From a checkpoint of a small image FSQ autoencoder.
Model: 3.49M parameters, 48-pixel images, encoder arch caformer, encoder norm layernorm, encoder activation gelu, encoder patch size [2, 2], encoder depths [8, 8], encoder widths [80, 160], decoder norm groupnorm, decoder activation elu, decoder widths [64, 64, 128].
Training: 23800 steps, batches of 64.
Data: trained on rendered scenes of coloured solids on a plain floor, 195000 training examples, 7.8 epochs.
Rows from block 0 of the decoder of a small image FSQ autoencoder, named by matrix and row number. Rows with one number belong to one channel. Each number is 500 + 25 x the weight over its row's rms, rounded and kept within 0 to 999. All counts start at 0. Numbers have three digits each.
After each channel's rows are labels from the 100 images, of 14976, where the channel reaches its highest value: "strongest on" is what is common among them. Only what is clearly more common there than usual is listed. The data: rendered scenes of coloured solids on a plain floor.
# convs0: first 3x3 conv (decoder.mid.0.convs.0.weight, 128x128x3x3, each kernel summed), inputs 0-127
# convs1: second 3x3 conv (decoder.mid.0.convs.1.weight, 128x128x3x3, transposed, each kernel summed), outputs 0-127

convs0.66:475526524536505518511490493531500456508462490501484541515494481471491504458501521486548494514518517489503485499488521493490480571534514479516507526491488488546495505557450506492483492537455479466477513508481469478494524508522488519475500460551484486523494491574478541477532558484511546501509471475463541506469504504507500506492492526468480487512501467479467493515514512494512524520541
convs1.66:477477510531504511444494544515540492419496510476480529518479511569515543475524513499483494476507523478505512499492510489510509489521468476499444502502536470501515498518510551488504506559522509537473500491512508489531487503509494493512529518512536483478466503449506502460489469502512532472546480517470546500523467520491519498505497483533467492483528492520519540493489525476484523490555
strongest on: its colour: purple

convs0.52:512486468507498467504526507451494448547479484524481482504490477502482482481480493475448504489553559512493498481480531507549489531556537528532476526458518512454510509499503498504533469521508468511498510485523515520426521493508507475490477487518494513519491514498497496527502562494536513491495526523508543523447500511485503515528509521505464494494479493482494504479494470499561504455495
convs1.52:508504485494494486480500508535498505523482529478473488463458507545500485501507495469501501502483478490473504453471507505541464526487518509491505521488512497505500468457492466490488492468501510490492492479444508523493468527504532493487479490505478540462468473532511503458483475473478484482462506508487464504456520473432481502497493519515492514488476461478442514502482477460474505389484
strongest on: red object; its colour: red

convs0.114:489479502510447481477496483481500504471482466496488495534534490507479509488527527458503488460459475521498502488474473535479496502519500520465515483504507495486479483514484516497550506522452487477476455495508481466517476512499464513479488499485512507468471553503492531483487515534528521507511553507504509505530532515566470551499472510509491502486473461466495477459484562449489457514553
convs1.114:531520465498517540536510493433511515510530449455476512549544498521516491497527512505480476519505527465517524521495500506509508507485472450471510502512489518529505515495522510489492516481511481475543496493466486538518543478547494490492493481531459425507507499472500493432479545482528526506501466485495498493503548506514499511510536507468521504510526511508501477520510547497490440498501
strongest on: green object; its colour: green

convs0.62:513515494487531521541515535520494470532516522464484528529485491513506555474534466501479500502498535492494501474485463530525483480507538502555529486487506501468463498468466476509510495547500502522534509513500523520445501501485437520515529525496460510470502555467508445528521519525507518522535509505505505521493520490503441527529483515499482504462515446498505506465500529456508496484485
convs1.62:493538479453499454518461503462505499496521472482525476520515464539525514475496470488451530506489530553449521522487517467513507504516500469501510508507483540537496440485483501508518478444512495434509487507477506510504504517486426535479478513507493481505468494502506508535473524460507518539474535516480494462518529475492528511501528463466487517476511492480500485523482474504494513476475
strongest on: yellow object; its colour: yellow

convs0.90:501495506454499498502494512519519469512454496500561524489457535512516534503512465484493461502538512524501484474496551536483475466492533513527437479464516472524502534481482497507500546453550535492468529494502498523482531459524496467532491455510474493518491462511497467462504518527495521510463510500487509486479491487501496497492518475463486494477451489509463511515505435489475484483487
convs1.90:462454530516516506534520487502524526490493483501534553488484493422487427480525532485521528493512504517488484480523483513495476506486511494509541523493480528482521555505494521503556495511494518525464503470510493511504527500479523479461474450510470524492518478536517504534511484511497490482514463514502532525476487515528502509512493534572510538511538537525507535518522536496527514495486
strongest on: purple object; its colour: purple

convs0.23:506479528510516498521525496479542517419474510484498515519509538525498559472498501510525515521451530506462474498516550532481486494537561529519521493518503517550495501479503494519531513441505535511524508504548488538512506510501500521493511439505502521485482506488521481489536550537486517521517497542494531529534514506484497547526484512483489491507528500498530519518477497518487533520521
convs1.23:496496476510476477480497522455515490471472542498483457482465466551473541512494503453515491519513494512493513512467518556469497488526500535461517494499505519507442470496474476469530550520515519474487485459487491499549472478467482529506444499479452478486483549506504501502469489447493493500481513527477517533490505494519499497534499521502499523500483501477471479482527499437517525511533
strongest on: count: one

convs0.47:483503522436533503489489511512518522512504473495522524489490502502525527500492463504446498533493515515517507475545551517485485484551519521493497478493488504474469521444494463471494516518459503513524540497542501501479503458496481489515478519491472482530495486498454450490471511514499521483484506516517512520457512496512468523537569549477448486492500484512488493509527562470481529480469
convs1.47:532472526505494524481507521550461473514443518530546525460521497441482488526482489472518489487478465474516496519460485439482453522460512515488488505529505488467430502486511480497496487478478496535465506460495497475530495495461518497471486491508500540513501480485520456559523484482494474464485498480485494520479468480509493501487470511464501503491518485502508474524441480504479494510520
strongest on: black object; its colour: black

convs0.84:461571506521544525492473493508496491559464460508498535517465503520502500471517467493519505537500515505520491504500527482453494535495493470477433482452473439513453467528460494476486488531454462501504517497526468519506482485500506463491518453501468479485487512505493482489518495500434523500499520513493509484457491500485517499491530501487483491491497498442499466521478501486479487510488
convs1.84:507536498511458502499505468567522507548547483506503492513526470482496525549526471455466526455487482481511529487463484499511500499525476511506490482504459529446494474500528496494481512542459497514464494495502499454461492498537494500508505539482555517491511499522489485523492512510527495436525525496536518489511482495506517547494502494517455462483494444511529488455503489518522531488506
strongest on: count: one

convs0.45:522499532469529540517530525511533525450510496477498542485512493517502508490486498499501437505430492533509514503514549528438504445523533471527497476545516468507470517487500486493560534472481505533518502518549487517530516470505483510512502488488475511495508488503500480493516488546517512516485495499508507508501499475505487546520503538469488494478510525525536548519493530490434507519513
convs1.45:474508493471497501474508497536508488521493516476487472509485445476497509507441439465467477507531519498526534511470515511413468478482474474472476544539514504557526480517459466525473553452499507473511492491478497475497492509534511529493485494505482511480472524484488482520485493483482491510469519509496498515488500505504507523508526520498486546483487474484475490497514476446547507546513
strongest on: teal object; its colour: teal

convs0.58:501501496455494525508505507523511521448487500487485512501520506503481481495506484498460469554438522536515513503527523541459502451536548526542519479538523491484450514475529492507515498481500527491503530525520475522469519469531500535511520504519471515497505498509507464509479518510517541513496507503518516531487529510520484530517531530472455466442487456484495497500473563477461475508518
convs1.58:525494493492500501477515491537515477510519482503500547488455548494486501477526492488544461481514541487537524541516484491402488512476505477491520524521495465489490517502500507510467479510519511510520514486481520515512513533536467499462467481488504490479480478451546512504512527464491545477493497510496514516439493488526472496492507532512490463461516516495485495453460468502531444530500
strongest on: teal object; its colour: teal

convs0.56:535491531478498454516482473502508485492496497483475527518497500520492472525515544492482477476487527486491532499508502513478554474510476518538534500469514507446511488492496540467533514513485544517484504484516539479447506473475454517517480551541473528418521521529512440524504526497526512560499479511500503495548480497490465509510482517498507495527502520506506511522503504468510505449513
convs1.56:475547456466525533472486490489518486448531542481523497516459473533512485493463488518466510508493484499482495498528472510505517505463509496521496480512470497527495496505505474506489468511494564515507467515520552483487527415562492537494480496481530463476486519452520485533471476497551507526498521492486468476501530461518484493530522495473490495488506495477501479469508483491491513493453
strongest on: yellow object

convs0.51:501508546468547536514517520517506511497503467486534526511467512493535532490503469516475450534479508542497512478535534546486491447504523521527510494499508496492481498469497464464515517497483502537518496523543494524506533447495456512527517513490485506532488496514490484484509496537522493536464534495530519548491539501529461536536537552453487507498503509512506515527518529455472511482487
convs1.51:452526439471525460537482488497455493507522474519530512522522531463447532470477482496495468482515514468564475512505519462463531496483498510469504506530523489516494533531519509509499479507463516469552495505500481532507514512531525485500508488476503481506514518506452444487491510496519522491505485493488484498513484491521509520520541496490501494509474470531516544538491549533532484562509
strongest on: blue object; its colour: blue

convs0.68:523501483462507517521503513517490524485494488486549497542487510522472489486485495501477421520480509524515498504555509528481515452538562533529474493517528501472497493478510490510569516485515506516500522502519524503511499440509494496508495494507467496504501476532529494524512547549515525517465534521471527512476493498483491500488547498463485504480523536506509527515463544472457531475538
convs1.68:507540494491503483480509502474507501477515469493501479529492520493482499470526509493468476490511505509541508481515498474461486509523512498497518499517508491475477449508519519540559482483497503476530488523486560549473495491496557490478506477501514478453483480553520537521473479444537529467494502495467490479475553482513528507503530499555470537494519469517559507520485461489480509550506
strongest on: blue object; its colour: blue

convs0.103:505502514498505476517491541506504485557500486484490487494480470491518539467526480500442515478497514497490480471513523541528475498507527520516550500471488495489485509482474477496493496570494467528531515492481519538449458492500476521474519528494485494513485573471482465478510519517500512500524518502504501524476529482544479525523526510498456469494503449484510465437535539480504494475459
convs1.103:495525463458489500519502518495547491484526505478487494487497515515535472503486489460467507488482542485464537514503530474529488528465498480460494519500494517522484479460503483492497514459508460437515515477452507506513475492494443549515502498497465529501421504494494521488502465480482498510468524487494505508484540526474484483521533487483501516475547532482466509535464489479496503445456
strongest on: black object; its colour: black

convs0.93:495541490479520519503531513508491476520511447505521498518478504481501477520491481509485459498467512511470502480464493469463499478513477536523469471464498458470455484455439481445502497494439481521527509492501480498474521485524458477515521512473468509470487498519513452510514460479511439502477514490524513554486510514485476509516482472473490534480515483507498483496427486465498504486487
convs1.93:506552519507481490502452476507483522515459510510512468481524492508484548504497489486529544470444436519475463471531466494492501499490514541499487435516469493512495475498518477498496520489459521555503477515530502452478481508506501492491489486507486514496524466521450509517494461556507480487501488493524498472509507479505493503494493493486533505492497496485487486503510446558430545503482
strongest on: count: one; its colour: white

convs0.55:525517507496499458478484491528492420541465491493507516494499527519498530458491506512497451480507516467419461472467513508476495550510502474477530501473514484510507525512425519483537537524481521533542520478535490511465500501498456534515484484511468528474508516555501501513541512533523517523503496510494507492500462498505482485533486527475499468510492497518483524516506501498510529509482
convs1.55:525485483533520537494509525504520479487485498480485483536530507532498506478501516488463524526500520489466510473487540513511493519513504459517449517507542494490526442507540499534513539477521491544504512511527532512521507430542479512546517526515492501449479491512487467497516464495528534486478530506471520486513540520531488476538516470520502487494546451524530477526512507460515534487528
strongest on: yellow object; its colour: yellow

convs0.107:512547503550524500530495523542502528492497473484508496490456497492502493452511512486552508499519520515510507502488472502540501485510495516528493523478507501539532513514441514493488476439491512517512511510514481519523514505521503527520535411504489505532490524487482510509516489520511441503489546528535545528530527519537505535545487512503521501508493528490485494500521438501445483522495
convs1.107:503538436513493541513497481545498508509499493487464485515502527520483456499530512476520509502460522488485472468492508573508497465498435502480535460484467478498432454505513501490485518440496491459499512471490507512527501487487521483513506484491478521475470477569460510463554487469497496509524529498508483451509481493498495517485506494501506511517507521519485514498553490509492520505504
strongest on: pink object; white object; its colour: pink; its colour: white

convs0.79:491509510488510498495512487504499434522469465460496553536453523499499543464505486517487470563502511493455453457469514501515472500517516494519474504455522485478496510486460496509500556510481512500541511523532496542451508475531477538526523472512465500494492528522519470496538531517510503514490503495518505547485521500487483517514477543482502485488511495509527542536503442488510512484516
convs1.79:490529482498486469530488507526467486526468523490501487501515515538528581519490498484502459465486544483455528472459486511525494506473553495486495494526521488531518486507494448527489498477543505535494512493511537483486491575509520532475501509518519530483493503475531482543485486463506513432460529491487510509517507488490517519483492474508503501525486498498490484500523523475545520453538
strongest on: red object; orange object; its colour: red

convs0.20:489506477452526489491519504516507484514475511503464505522518536503494511471503472503424500476472529500480497485519518500470483502533530505545557491492524481481435507486517477519507533548530505524506508496502492509426528490510486526513491538518472511490497521499511466493506504492530523495523500515500499497446499503512473492483538502500434498479502433505494498530539565485522497534528
convs1.20:498505505480481467486498468512500490483484528499500488507470500538524505502482485478491507487479511512479501549481478470470515530519463480477545476515491492522452507446514500499517500467497500491498546500480499469524517487492425518468504495482489496497471491473523505513537505439502450498483492503545500492457455493516483490468502501505453481434487508514484437472442468530476465469495
strongest on: green object; its colour: green

convs0.124:434516496522471462434477500516513523456450470525519490492538483492502499477476493505519526489498519527497505503490520521506465541514515545533535507527529497539524512508504516500521491490525477480451482489512437486531525521533489516507474475520492523517517483544484542523492518506489520501523544534492555544537532512540496486519510540519500468503492469500506481480498514503479515534523
convs1.124:476513462481497514521487515516523480488493496491470518503532486492479511499514502505503464504526532477510489546480533496506465500514486451495488518482552483526495548486507528520492489459498464527536522534507496486544539497517501488527512477501455488538535492449480491427498509510491517484534477529503512490495536542496485485495509503464532479511520525523510511568516566521506438505532
strongest on: teal object

convs0.36:507528505492543540531554495519519477469485505460453517538512520503508507463503478497483506551484521498464508465467529507506466469520508462537548483488505514500474514457481471490544508508503490523529519502529473530449523503497459533521483488502461511476481521519514453514509524495536501480516481490530520521497495503491453506539452551489474499511486448518513527525481525483518523495508
convs1.36:476522522514467491445510529516482469450479500511506530507466532501534486481471511498535516523535504553433498518487507514507512488506488464499483458481505532501538508494509489529518520527466557517476489524530492502454492445494414486457476479512504478494520505495494509507505517478501506487456489492506513492513500493519456536478491477543495503466480508529516506490506445500523505467514
strongest on: yellow object; its colour: yellow

convs0.122:553509542504511477522548547519538493448517495472475477519494510483505520437512494500494499496443492501480462492478513505454489467514515540501542484504509484520481523484480484469526514502500511538498507467523469511477507491518470527504468477489477487516471538498498484453509496499504526493516511501459517487514471466498465483499488471484474469481453460472475449467480541465462479473486
convs1.122:501489499505509545544494519489483536480505516439506521533526469476528492503532506510514489541492526441483508519493522492473484499496510484506497507500520462498493519504528539499498519504509462492499500468461506537519535509466472474520508468514447448477489464436503492497484450515471510491486484483470465489498525528488524530501451503526517500490523516508511468531504545463487426508531
strongest on: green object; light from behind the camera; its colour: green

convs0.8:518495483511486500509524536502508542479489502452536444483460503510507490424478484503541495431510519524514502495519472532519487446530545472545507489490496458571507527492479479494535497473510481530517503503530485508525524503465472519492498447481476509513493519486480494486488477524527459479478492506527494483535486495537475515503499485491532503482491526511489518518521491489449480537505
convs1.8:523487502511490502499513493526503484518511498488483538494480477488481466469507529463498504530500542529502519507509503533499479413544467492506512521460490498499520515517511536494517520506502443470509540498498476495519520474522501496507532492481459515518489493528528512457520502461488477485553500501542501495537500546493508486510535512554495534530482502541517540509576544529517496540489
strongest on: white object; its colour: white

convs0.72:519466537486518502529503497477511468542489484484458537519472494495500538482489470508461489510500547505517508462521539538536468501552540528538506496462482486475495497483488466480519501559483497534524513505521527529442488463489471509504503517497457499488479522471472440502494528509493532501504492482503496534473522476511461538518517525489485468502527471477500521500557512468515511467502
convs1.72:459490514460528545481495523495518503481474496493533503511477469559536513507455529521466498539520472504480499498529458443545468519504532520497492507492480502511514507472494489495507475508495553530502447508493527497458480521508481509462443524508526488513490488469492501555466501514494489479507513491492543530496515450463524473484489483523489484486495515491485459520453503525537504451502
strongest on: red object; its colour: orange

convs0.78:515537517477517507531512521543504507453483511470495497490501514493511528499522477494487497536438504520501519474511505521451488448495501501553543459507512475495449485460487468504490512508496509505506520536528471521491535492501437528526527511513470508497486539498495466475517473501512511524526513501519526508495515518493446515515489533468477533475484471510470511541467567451465486495515
convs1.78:510536484501502486475526485475464527492502510479532509532490467533502494480512495493534449477493447472517511544514534475436509473486494430516523528499504462512478520518492487513524517481503533467497457483472491520475527502495428516476492474526477481490497510471488501520531517505489499477511465515502467484523456534486525547490510472475496483489522476519530470477500475511464462544480
strongest on: green object; light from behind the camera; its colour: green

convs0.86:495540502537485513487507501527514516509477453547470505508499485546531493473505466497495508452504541503472504480456489474485443523479463547481464495503488497549522490517478473474498494487506482513478480508522386502518497516501510492503504440512474490550461505476480526540495482512501502508516535515512512495453489482533484485480494488485465525514490503520541501497487522493491488516486
convs1.86:524495499499489514541528531518520494511531498500479542488530527485477474483529522492504482478503521510493485511514505489495473502487485509467491528508480506537485547498504493517465517510492425510496494516509446502501501515457495506546530487489416538504517500499482488444545481538453516506501499499502507511510518579497527519507452506479547485500491510472482489559516484478547482498485
strongest on: count: one

convs0.76:542493497537494527550532526504526524443511501482513513534479516526485505464467513517566505502501527524511506518501483493512507477521538535521505506488504478552521512504452510507504479421512487515521532533508494524525513512526519519513529411510496490521500497484517499512491497510512477491473509519521513520534529506512508518523483486504528492485525528515529527518480452518441506538534
convs1.76:512469488520481513445513491512511514495488527502460516511487475553478483498506516469511509509476501551507504498530488587475490453513466503459514483491480516501468461511517496455516520455500463449497533483483470497533497495495521480496501489478449506491454498548513504455530497444501495495526502516519471521516482500505474507510534522495501531519508528518524531507568501519501523516519
strongest on: count: one

convs0.40:483506499446494478500530468472529461532488508452513520486464473526478541495476501484501468513498486500485496506519517533476510494485504490496493506509524476429461508508502535529498553539459501498501521508489532544451482421525477525488501539512475495475506502502537454449530527540500523491460477496458472507492528484477487489491511467481539476496514488481532493501509502474484498491506
convs1.40:476506496496497509490498506523448499496523528501514501480499493525514512493496454525499473501482504516506560468518483497504445493484527480478527508538471506532476498511472501497491454491507513470460466516507531499452476515546507521429460536488533514507486524490509499552534505456472507460438491475501492535495485472498500515489490505512428476488489540486524523462490465509516536494505
strongest on: red object

convs0.98:515519503491514469522520506502511545492487472453548479511427501480482480405498470487499482474484519533506457482542501505506480457523526492500506502478478477546506497482485467469488493494485483511504504480516486521507479459489467508480476469480467480513472526483498493480493482472486468452483515495460491481522462458523458504487517482461502465497495532466492488483491510458453483490498
convs1.98:500462526542488541521543510489517491509502495562527530486495454508465516524522494491497523519518507494540522505497503485489493458509519518514484527477506465512512512549497509505527501534507472551462525490522530492478483507517501482521520516505516525519504475513544467474526475494515511469489500505544510506554503528503535510511497495543508520538497482529527506524537561503545505588488
strongest on: blue object

convs0.6:501503498453536501524494509520519540486502480490487518494502502493508500487512475503455490532453492517518502492544525541453489473518515505506507482501473487483453497488516474479471483514464505501493528485532466509484524463505481507506477521520472503507491499477479469483462515500531528495498517509523510516468526507545471522530574539473443468484473465481480477506537597464485485506503
convs1.6:515495501499497510482524484531503488509487497515535534485477505453498478561502517509534475487496505479522501553513468456462512517483482499507531524515473488463462548486497502496471463488515505509480532468496495493521542500480481497470476485482496505511512500420529492540543541498508501477483456502516533549471439500525489478477460513493486463473509488519517484491449490499522446517505
strongest on: teal object; its colour: teal; its colour: green

convs0.82:475522502503474511492455522551525546513478467530471512513503532482486497471532499486466475490534506508508497451461557496495479517489522467533517498492500479552535541516448497486478503470505491483509484494525439495490533492456497513510500451519475529521467490550450498494515461498502505473520513525494493511482483512551507480516473472472464483527488545488501525514515483511484542494498
convs1.82:508467495492506523504494477572541488500452481502502494471543516462513473498483536511525518493488568527501479494494503499512513490532420465536470532479471504497485487503502503464466520551495507524496506475557492476499525478523492509524505496476491494509531495540488514514527515515518483500529467523505533475504489569529527456465496510552496496486502481500482526489523522469526500486491
strongest on: count: one

convs0.80:469520497476487477479512520504485486546442474493571494461444500505520485480510456490460481506526496540496496482513523514499474478524546467490468499459471492476490512464474489486536491475485511474493498492529481519491506477514476475513499480476492514581490526487479468492487483517511491460456517500494497480455486490512482520507554503471477487488458516505464484515503493461464484480455
convs1.80:520447525528505542497514518449482495472497497488535534520544490447489471540544509473531525527521507512511507449501526467516481509506463498463477528498551507453464460503490498478518543504511459469466530483515503526530485463482552462516486484494453494499522497521528470500500503487497516515490499488482464507506507544491464476486464495507522509504489514512490538515485515460483482500537
strongest on: purple object; its colour: purple

convs0.115:486486499491487483492498482486506548484476475450539497543423508490468506472490470491512486510475508537518483480545509524511483445518506527517540489454489475561511478482486466468497497505493489482495492471531494509515495445460454529491448498499449490506480521499491498495461512463505457487478496502475504499533503484505457512488507512460517471494492529454501516502499502445465493505517
convs1.115:525485529502502494471497517461466479488516507528518503506521514506486510514505465502509493518523522491540521497451499489503512439498553506479467496456534469492486528534525515487527442479499502529474496512503530506482486528505527480491481519515528508516484507476535472492499503474531491453522486508508487528558481508484499475485501502454496499555524507538535493506538540543512470593500
strongest on: white object; its colour: white

convs0.0:488508477474508510480495480499491527482478474500535497475490493487461466504475498466486400507514540528509514503520517517472516450553529510559443506522505511491506494490523497475533529448484494505510489517517477508516522454504514479526481470511484518514508453510512488526500508513514491501427523464498495504475508485497507505498536525455483519479464531513491505541459504488455520513502
convs1.0:518519509478509462496500504505532507464522483469492479522505519432506444478508498510459494509521472507538509478458509499466495510528491463497515524523491507490526498511529518558540510492502524502486467510467499553452522433471556514507529453521532493458505491527503508479485516493561482518482504477483505483485531512535546500481504504515506503518498473548526482508498480479502473536499
strongest on: blue object; its colour: blue; light from behind the camera

convs0.15:477515537518497466483468513526489514472442462526536516499500509485513539465485469488491519540483490526494498506523534496480478515510455477466476487531473482553508519494490503499511537447517582469517535485524449508496479504502514516492510419547507488523492488544468499465468500519509482468469509525495526510517495508492501518492535521477486479514519489508514514514498487505463534495518
convs1.15:483495506546493541490533500497497473499475536497507531446489448470487493487465512470572514474479475494470520508515531492481485501483448531465482530505500498492523506510530497489521503516505486539456530488500472512527498518513519494502485470523483523479531484492484553503486484518484498433536494475500546523501489524511523522494487527539513534493493528506522504562515521529564518522523
strongest on: white object

convs0.121:485478504440512518477486492497506510474508492449495512529474507508515520536459495538485477558481530492495513509532546518481517417478489534511520478472508502444458493444506498470511518504519495514518499519497524507474492462471428533502532542489470494473506468529496462524508529491484465512475477464518525503497527512464458498509513514508514504506539494522504505505502503475507515524508
convs1.121:510588472495488482520458512511464488524493493510504469519487500486485501468487462504529501498493449513489468507489520502492521493497567507488468429506519471471452497489501488495488464468487540501511471506500529489472519517487507520464473504496536508516534511489489502559479542508517483484502471488508504499494475452479466497462504508440484482506505466479482476457506462522462482516476
strongest on: white object; its colour: white

convs0.2:499479509491518491551460509514518519453483468517513514506526506494508491521538493478470493528445489483508493513507498531426539485533513484506482524495470523474507496490491545533499493488487560459473500495551496491491498494497483506501490499515500515494470529501444497498442491502504517510491511489492485437527496480509452528489515457461492519505493500478495508500502544468450459433520
convs1.2:561521504466471472501509486493480499534501481471518489500491451412533461535470509462498418505464516496484543536477495493496528504500474503496482538505450510547513503486470515454481491496505525465490510485477479492516518502519513505487470515508506492482510502444517521528443524499501492494501499506470492514499480485523500534489490512468491558492477491481491481477502517485524470517468
strongest on: teal object; light from behind the camera; its colour: teal

convs0.34:519531513512525479559510515517503414546490494468451512518493526486488487451528473489486519495497508489462485466462489493557462510509519490518504503471483501477496509483468480493475494552502510505527538503495505532428524506510481519529501486501467492484488544494495480491505526501511540497533503507524525530476513526512469521517476517509487504511484429478465488523504487477535490463497
convs1.34:508499534506468446483528493533488518520508425520497518509497519496527475518508492505501480488506522511442525495501489499543518496523457494457487502477493516514527447480506494511528492513521513465453517496462483516507471481520459505469518494505530487481483467502531532528474563484541481462455509474481505505522457518498506501502531463464479509494483491509544486471499475464492491436505
strongest on: yellow object; orange object; its colour: yellow; its colour: orange

convs0.127:496502485509514485485520477514499496489478534433511481515486510471480484472507456497506507501486509496468470483494467471511461467506508504525559476486514467533504497462463467488517466514535495523509510513501510508478527502497413534497495504503448501466498546490522472491453500457497490485522484507487514507538508481496410488485466518495522492481483477462490503537481504466507487529542
convs1.127:515521501499499485463486500501506519495535475525511504504491530479530452510475523532533527524526489529452524545481529489528533465531497493477488455421518475480519481484508505534522474503490507518489469522526520504458537493487412490490497511500545505525510498515494504486485550493522489505491458476479509506558514469451481492457489461487506519501505506516501470499521482524506463508503
strongest on: yellow object; its colour: yellow

convs0.111:506469505434522540523523528489503533494487476497522513554498510523505524503496491503433453515493498511519491481532491547475495456523557508527477480488512492479482505473522489490528486480501498505508503490532508507464490463487497498494505508509478510512494488487505474528470542549539491523479506529548511531468531517525493537543563538471452463455492521497519525518489536492496486499510
convs1.111:480515459512500538512482502470498481505492482493477517541459493468460486474491510499557518514480512507514502506496521494453506529523507512492520495540501470470515485460488511481493523488530477456532525484498521508521508494489525515506529475495478514503488506545496507494545519468488502504519507494510507491391504519512484499514510564523479477454464490472461505474455459471528477476453
strongest on: blue object; its colour: blue

convs0.67:459516474506494486513454504501507435532457489471488479496434509484512531471517476478492505478512483518448479475451498497542467500516523518509460499468489479488509494495454486494536552503503521517507537480552475515468501501529484480503518455515483510511487540508477481458516513541538476521495531523497512547490535506529476509504483493498507527512531490532541504525498448476513508492504
convs1.67:501490511462509513508506497512523504548507521506496517511515497499525522543507497519488450511496500470463550466455488513534481499479511499503554551515489479534560503496490488560435485453528457485495531497483493520495505517532512506491502474504468514470500497451508472495481475504501509504464533481494478510529522527488508562501490487518518482529465524526504470515524482466558484463488
strongest on: red object; its colour: red

convs0.95:450506513515532481485476494527485548478499424511538516515515512523534515442519490507480528567486494525503457504530499514477485480481448456458483507505506515504506555488496501526504508473532522488502507498507461496513507479502506518495485450530504515525486522535475495494472474487491514506488522506491494490484474487493488499476535481473479479521515485479532508480500563501423496463470
convs1.95:490503514509449477491532497524531481526489461508514530505486539458497464497501504470512535452508539536478533516500541497468454515533422501495489494505515501520465520511490494497524471504526483499457530500513510496526520535480519510498508501482482533502534495529507565476488532501527507496530469524488471503496506540474519521462491492536509540481471461455487499544499488508550508524486
strongest on: count: one

convs0.11:501504498453509496456512496493514536432521478448531472536500495497544486506437550525482494559501524490504496472500510497510536448475470483487515504508518545453479511432545540495486528508529539479495474534503499497519498470453473509456480511524505510505531518520506471488513525478489472508482490471491512521532504496504498508515460528509509485512499526510494502477456509504510508496515
convs1.11:519504491508479476541477490486471489510482462475504492516490521423465493497466511528591526526507516509497472479493531498484511505498551481467501469539542526499486523508496484526545478503515481533489481519504475495489498532441511560485475493486515525528586504492499530487499514491511496448464470474504519506509489510516509505474478498514505479499478492467495489493508506489467464491488
strongest on: its colour: blue

convs0.19:506562521510524495510525514520498501519494472458525465497383481473492483453509470483493493491517515501501501461494486507561477489548514523526509508426511507523520492480447478485505491495489502529520512506527494501497537478522482508504516475486482480512456555480464475473493506504504435515489521493510499536521498495493476499493490510479514504486491516501500473498480466463479508475496
convs1.19:547481509534504489483509475511492538485519503482512497507510506554488507520495480501524521492535549457474518445505483501561506457470478515496518508435523490490523512515496490535518516482491491511519502498435504496514515541493530468475485492516488468493508488486528513470506475495484506481496523521495513489573545510448510504519492472439512510560496547512517502522541504531503523509496
strongest on: its colour: pink

convs0.28:528511504512517481530503540548511446476488467472485499524502531507480539449486523487506464492467489472453457478458516516436483535530496494483523496475485460541493504518444500477525543524456511488514508503529468506469505497489484540502485463544485488530468523529508500484513519493539534508503495492500504506512468494502462496493465491465469488475474488511487511499476548484515518461504
convs1.28:467462514534511514506526517451534517504483502506503502533456489576524460510528494488520541493495512471474515525540507501482489494485475479490500539508505537500481486510535526477518531498539458466484522497468482496544496475433490476513493503496465438444463498500508484517535479465486543486504511490444502489500512517513512502528507511529506514490511513504515500507514509432493530493510
strongest on: green object; its colour: green